config.yaml
crop_scale_min: 0.8
loss: "sigmoid"
embed_dim: 128
encoder_arch: "convnext"
encoder_isotropic: true
text_encoder_norm: "rmsnorm"
text_encoder_dropout: 0.05
text_encoder_inner_norm: false
beta2: 0.99
learning_rate: 0.0023
beta1: 0.95
eps: 1e-08
precondition_frequency: 10
one_sided: false
Rows from block 8 of the image encoder of a small contrastive image-text model, named by matrix and row number. Rows with one number belong to one neuron. Each number is 500 + 25 x the weight over its row's rms, rounded and kept within 0 to 999. All counts start at 0. Numbers have three digits each.
Before each neuron's rows are labels from the 100 images, of 14848, where the neuron reaches its highest value: "peak at" is the part of the image that holds the peak; "top examples" is what is common among them. Only what is clearly more common there than usual is listed. The data: short English words printed on busy colour backdrops.
# fc1: MLP up (encoder.blocks.8.mlp.fc1.weight, 384x128), inputs 0-127
# fc2: MLP down (encoder.blocks.8.mlp.fc2.weight, 128x384, transposed), outputs 0-127

peak at: middle left
top examples: small letters; the letter o; the letter b
fc1.198:529492473537496542490515503489495512517525494527516479526502482506493495475470487522461547511535514486509473524466465529500478484514578514496461530526530530573530494515528500462515539518492510518462519517517548553515572463492503483493522480516458479457452498487511517501498509477507523512491533520462491488515524466506529490502520485518504521476514514479495501513508507508530486479520
fc2.198:464487441496481481487529479486518495512506544467479489525484519477499512494519503515470482511498511530513537493506459503516490455462484499474512492477479477477521510520563544525541510439502535467434530493530514503495551499556474487516473505462475512480469498516523500550513500506535479522511473491496526522491508501522533494475501474501472507493479551459498497495506515500465479488542

peak at: centre
top examples: the letter o; the letter s; the letter h
fc1.372:493561497526514490491489525487448476464533516511505513525525486515479480499536492493491538552534521523473499480481471480467511521477524505502476540480504573497500474517521498481556521496515476528510520498527510505504537500507439501534512521499507465508491540480490474488451482485490521500509492507472490499575453498515506496506514544563519496538513511515539505476480517479487512493505
fc2.372:454528506499532577487465507472489505529533486471465516521517495496476483493480496523488517549519488497525465558503488482472491530489502539520482501504499497518510524487512492507500466485490491502508468497489545535549468502462538488524529512495534486517472524475499520462538508464514429535545489482504524484440529537510497482515529510512506508475506492494482486512499509493438486519491

peak at: middle right
top examples: capitals; the letter m; the letter u
fc1.7:472538493449498499541496512540498512527475509492539469534503506469486498452539465504543501464516518497504510485567491494469504493493504519546526495495500490475523550528520526512504510541492513512495504500537477485506507488495516529539479480490512522501496488467491480464481506465465496473555532483558530503521457499493486515506504522480490530506526519551532484494449492512485449464525
fc2.7:508505481514484479500493507489487532498469460514444481499529549516551524529500479477470505501491488518550521526512464503501492546511548472482502508484487511486530467477474462498497564509506499488513553521510510457498507467532524532482461512536481519502539536509539483503516534491536513499530517494462527494517528517487484532522502515533500445499510573485506493510524478474477484512500

peak at: centre
top examples: the letter e
fc1.231:516496499475478504510498509486450507476486506510498471524540519477480507507497499493490554514527514556490544527567475510483484471473486519494520467538489500471461507514488498499480536525520487479520505538532510501506511521524500531461525515484502502522468495505533500556494522524471548491555518529537499536453511536522513515487501531503477502536525520488573519469473512490462518474512
fc2.231:464489439519469480501444475443493502482466539528493487462521526496487481535503496487492521499501479518533527506532493501503477557495487487506512521483480500497481516488490487530537534473480488473507494525497513469516539493487467502441529496529507462544500539426517478488513482472496502469504481492518564504527481512476479499506476466488478492499482527488428490504473524497504504494484

peak at: centre
top examples: the letter e; the letter a
fc1.339:536498522505482504517526514518499503457464492488491506498468478514477494519506515479495508543467502520511469465494489513501535531518460519495521500519503468453536479459482488477528537487498547548522466483486456523480502473518539490494521533480538528508551526508492515483552464454467443501471511521475515470513487515534480473463485525554493502507484454490495513485503516460501504519468
fc2.339:448523485488491512508474502488526492541528486473508468503551527511544517470507482480483524481546477540508496497494521494509502529460521502466488501513513462528479494504488503540545512499497510519493473502501461483503513507486502472535488481514439481535538487530560468498458496514500533509552490510486477503524474490510556468520489479544548486509558460510527510504459515523520498500494

peak at: middle right
top examples: the letter r; the letter n; the letter h; the letter u
fc1.241:545466474515521482478504536508461531482498512514469521466505522459519507470504498494474502457468482494546505507530503499512516534497521467542481474532452518518482498516476508502532530583506489466462532477504475433519478522529524535484472490500530523488511508520484511472507511530525508531493495514525482463510538458470492460506496491519507454483520523522492510488502530474500467521483
fc2.241:517488470533484507537490424460487504525487481492532493521477501522488511527463487479501495509506520486507511500521474465469470483478472511493476536513456458544471498495489504504508491553462505486502517475502516414467527472501527505532491506472497556470477478538493510515488532496503512507497522481492493494499497466461540512507520520495497491536477499535537529460482491503469468445520

peak at: middle right
top examples: the letter l; capitals
fc1.222:521530551502516479555541521470504507503500506499439515506528509472512500440474509481499491514509508494491487543493522492527525494509483481477553529464514514560517516519489446528482518487503513515544504562495509504519502508512490529464492473525490445483491469486447504465515495553503478499527492486512491494480492497459523490495476553541532505460497476517515515491526519511501471517515
fc2.222:504532477488516489529511476519482501484468482528473516503434474524526511508500489514496485494502502500501462466498521543509526515481511515522467466479516493484544477519541481476497510447456505532499540496499503503437490507497532524498492465502505439501490521512470525501549484480465518493458490565504531541462488504487511516500503519458490506539464535505541518526498524480538510484463

peak at: middle left; centre
top examples: the letter r; the letter a; capitals; the letter m
fc1.281:515509491457477516510502500487526523481494514503482519458529524500508472497433556517499456525490524522487531486519507503533494522486483531489495518501503512503501524483469515465524529547482505515490517548555523474493519537529490531498459521501540487499497529467520500523499487488522488537519552480530462583482511514510432508495521484512482481510500524465521481494452492490483485499523
fc2.281:469515504467471526436506492510548512539485504558471480473494514512497512480506502490501487476529498508513494477499542539506497526462522508520486478522506507543502512493498448504525512510505535504548519520469481475481492514532463504449483481475512495527470503468488479502515463508504535513482498564471571479546504477478484532484511497471466491520457525520477489472479520466511466483505

peak at: centre
top examples: the letter e
fc1.315:499531476502509483532503515491488480487496507502479484485520493507517500564494492526511528506530486521504516528567503457499479492493454481475540479540507516514548483511528518471501531509515489491508504537536518519504533527512527457495465486476495457533497525519505493484522510515502495533497496488531460533463514541522468490538458560546467529521501478526538512527486534462505488481553
fc2.315:480490488465510504523497507508477460523483487528506475484541467505544487512512510483445501521506470511520503489547418482509517499495512478507496538554476515500496520495526519546503477494451527518447489505512534504487498482461460466472530528469509536469548520526500506521502530487496533486485534524526446496506499482475515499506514523443483485476487520473486478489514462484522508535494

peak at: middle right
top examples: the letter d
fc1.274:567492535516506490500486515519521469507527505520455494496512484511473493527477471495529488511469519532520501483510488488490533533473536505489475509530473470527477462489504531510539516473533527507503450479488495509529504490468506494519520482555551507501494516532540497475548490495524549547513505495495503488494532491505515493505470508572561525538531524498474532498511509496508536511449
fc2.274:529546472510487488507445525496502519524478512547490415495475505507473498517503495521497492512524468510496515488504533495461488480446490485476476531504485509514525478519578512502500488525446519497520544484520486495541527460468520562478478490533486457511500508515532522508505531492502466517489498509551532515474503498479448502516481523495508501524502537483541508529490507506497514499508

peak at: middle right
top examples: the letter r; the letter k
fc1.311:458478542523512505514469469531477524508478509522515473543466513511547502478483501494487513504446483459538537525497502508537518512516504496519528513471489459480523468503531520539486536519519498514482456500496484520517532484497553464508468485497469529526483466514498470511518530520459490508555515499539518478492474476493508478502533495474528497475432472510479552531478492486524491516504
fc2.311:525524525521522590476482528547541471499521480524440513508528513481497499492481540463530462478484520476521529491516497485523525458523514477522476519467520507509503510485527513532475465482510493472501464489481504566514486504486492437517503490485476549490515542444513494479508486474489489500510503551498508493476534506470480472501492509506479496466486493491470513468479501520494494504531

peak at: middle right
top examples: the letter a; capitals; the letter r
fc1.357:499515515540468525499540474524476493550498507511504504543478493479537519533520541497493555537537514479524540501542515469481538518514480486507489465522527521496510475517484536510505529485468526488538522490475490515523506478509500537523524519516458446483495558519552481444450482482517491457476459525505477501496509493500488478505490528494517498505522485512496500480527496471483533468467
fc2.357:498459439474506490486492552490479490512486524504506500542537549522485533517523501507431540504470488458526503496475533527493516536523493524485551474499517464541464484520490454500530480509491490517539516516485472503556463485486520546526457494519494514476489522501507515506520528486508514502535509496484493504523472529512501491503557499492520507495479498509504488515533551531482454481510

peak at: centre; bottom centre
top examples: the letter e; the letter m
fc1.327:476462503497548525528505508509505478511520512536528490513529520514482473463507453502456480486492490497510535508466533530511506484536516497555498518504523485458504497492510489537461534507456498512534555507503535514496487555518482508498521486482487541507465508517539495479497496501500504507504517550478499537535494507519501506481552512477511500574481471535510557491508524495537475533537
fc2.327:509513513466521493486498502516475536523537510520526475542498490494525511520530448479496532479498505513529511486532491497530519497508529463488472512493533498541538532460533447525495503557471482491500510504520495501505507547509480477501512486527490479457528537469526526487475565521474515527558481505512496498498501482498536508496490500526469540494485524476505441477504483504566459491475

peak at: centre
top examples: the letter o; the letter w; the letter u
fc1.113:520544489526486522513515467503505508531513513503499475529513482541507464552477529490508505490527453525510478520537517463514510495485439528495489517490521513509518485508484467464510534535469467524499518551494486489525500509514495540512481449491497469523514505488519519488499488515576483500460489436467512497515516490496493533444479504454510462553498516487516500508492532545500519475486
fc2.113:499457473568523484485493515502490560507509479474504495512511499513477558533483488514513455509487497499503516476476485523448529548460490524478501507467490484508494503494511466483504496522455501457485462507510517509518476481506502532483506469483483517492539469541493511472489501525474514519456515503536478525535506498509502477519491535562487564524521490512488508551483519535505556488488

peak at: middle left
top examples: the letter r
fc1.27:494509475498494511485530567519555468493498501492503439497468535469513527541539451501484505512480507509524485476524496539490526499486514493461511531533497510513478519485500453511485532510483450488561506495511488489528497484529491469546551509446513508483481518484525508513493464490555536491476527508545474482489510508478510484490449513519512480472503469507477504525507495508470527500468
fc2.27:538480490549527497507517538500544499472527530483501544471516500491512503510492522528479502502482531510477539525455507509480492534503459555522498499503466536466488456517489449503515507501470484501517501489498482523477510498511449509538488516451503584502487518485512478515517534497510480520460468487539483480463487492489518499461538521489495536543482509495495509486464505520487554528513

peak at: middle left
top examples: the letter t
fc1.173:479468493493472540461505489480463482508496496494506498492512500508478491497505514465461472510526559510490516505504509472502532525512482494533496507538501527449503482513494513479503514480481538466556490513491481535483516503508541499455481504475501529520519523511528440516446510513473492519489493518481460579501455493519479497512514453528437488513545489511465461526481497486493475474528
fc2.173:521452426503493528516469495490503479431499511529530571489503468494507516517491474470481500517491523557482489491479554503463502476528478500506466533493502485504495515514537512465488533469496480515492470524476496463531510511549465502462505476479473483509493503489551567502513507506495502455479492517456494490510524500518482459490494466490493483510469504520481456518487492496495487496509

peak at: centre
top examples: the letter h
fc1.89:535490557444541526546478496485501491514523500493479489490502511467495518507507497526507507486526473473520529475480488533490491466457513539486502535493514514492500518517512556482482540560545504528555495526505497520501504476463489504501509536504516480500451517491491482504507441471529480485521527477504492532452468539473525541493496530482472470531488526483505504469532497498502526455488
fc2.89:503506510483509525454506480511541541493506509527486515497540500527501449523483499525484486509462518542483482503497470495512524524493494534535530451495494475411461536501484485517507514515496445466494502516486483534502484498519472492474494519482482485479498541494458504526562515509477554478470475491510530490498520526450516517524521504522495503514543480498502525527527455513482533498470

peak at: middle left
top examples: the letter f; the letter r; the letter k
fc1.307:499502530496451490489453522501521546471547504459487487509492544538506534536506472509502495519497574509502523497516458553503528520516498503518510509522507505507484486516499477478495527521504481452500513504544511494509502445463515517474498491494509521512528452496505507525495521551529525503533495443520507524517508494510485473493512491490491518456518457489510505552520475546516460493551
fc2.307:537507503521508544468534479493497549487553535466502488503517484516525461481460492509518532505538481543460495479482462498499479474512505488462481495533534532497477496511515508532444507511460492499527496482508501488472475522537558508503514503549468506478533481525488532477487534521519515522493515451538511487487488529501532494513484494525513518493515442502552533490502513500495552513522

peak at: middle right
top examples: the letter e
fc1.293:535499474502478500506498505529505478543482499504539513520534536531515461469487529500530551534506528491534542503552470476519495532472461499501512449530512505506498515522521479471484518528539523484534539499501469493480494520478482516462512521493545504482468511477492456520454516542460506486530510498502494553494510502543500444525479521527497491474506490485530502499472471516483546474517
fc2.293:494508465466448468490472453480506493525469514506458482467451523512498530483518492525541542517463462483484494483547507467559484481485517491551539508493495527518494500464479487512530547491508493513521533491527506490532536500496472483495509459497513500526526474479517500499553476471502506496500484459504504483463534475519504481519536470457469539505504456510521506458531513497496502491516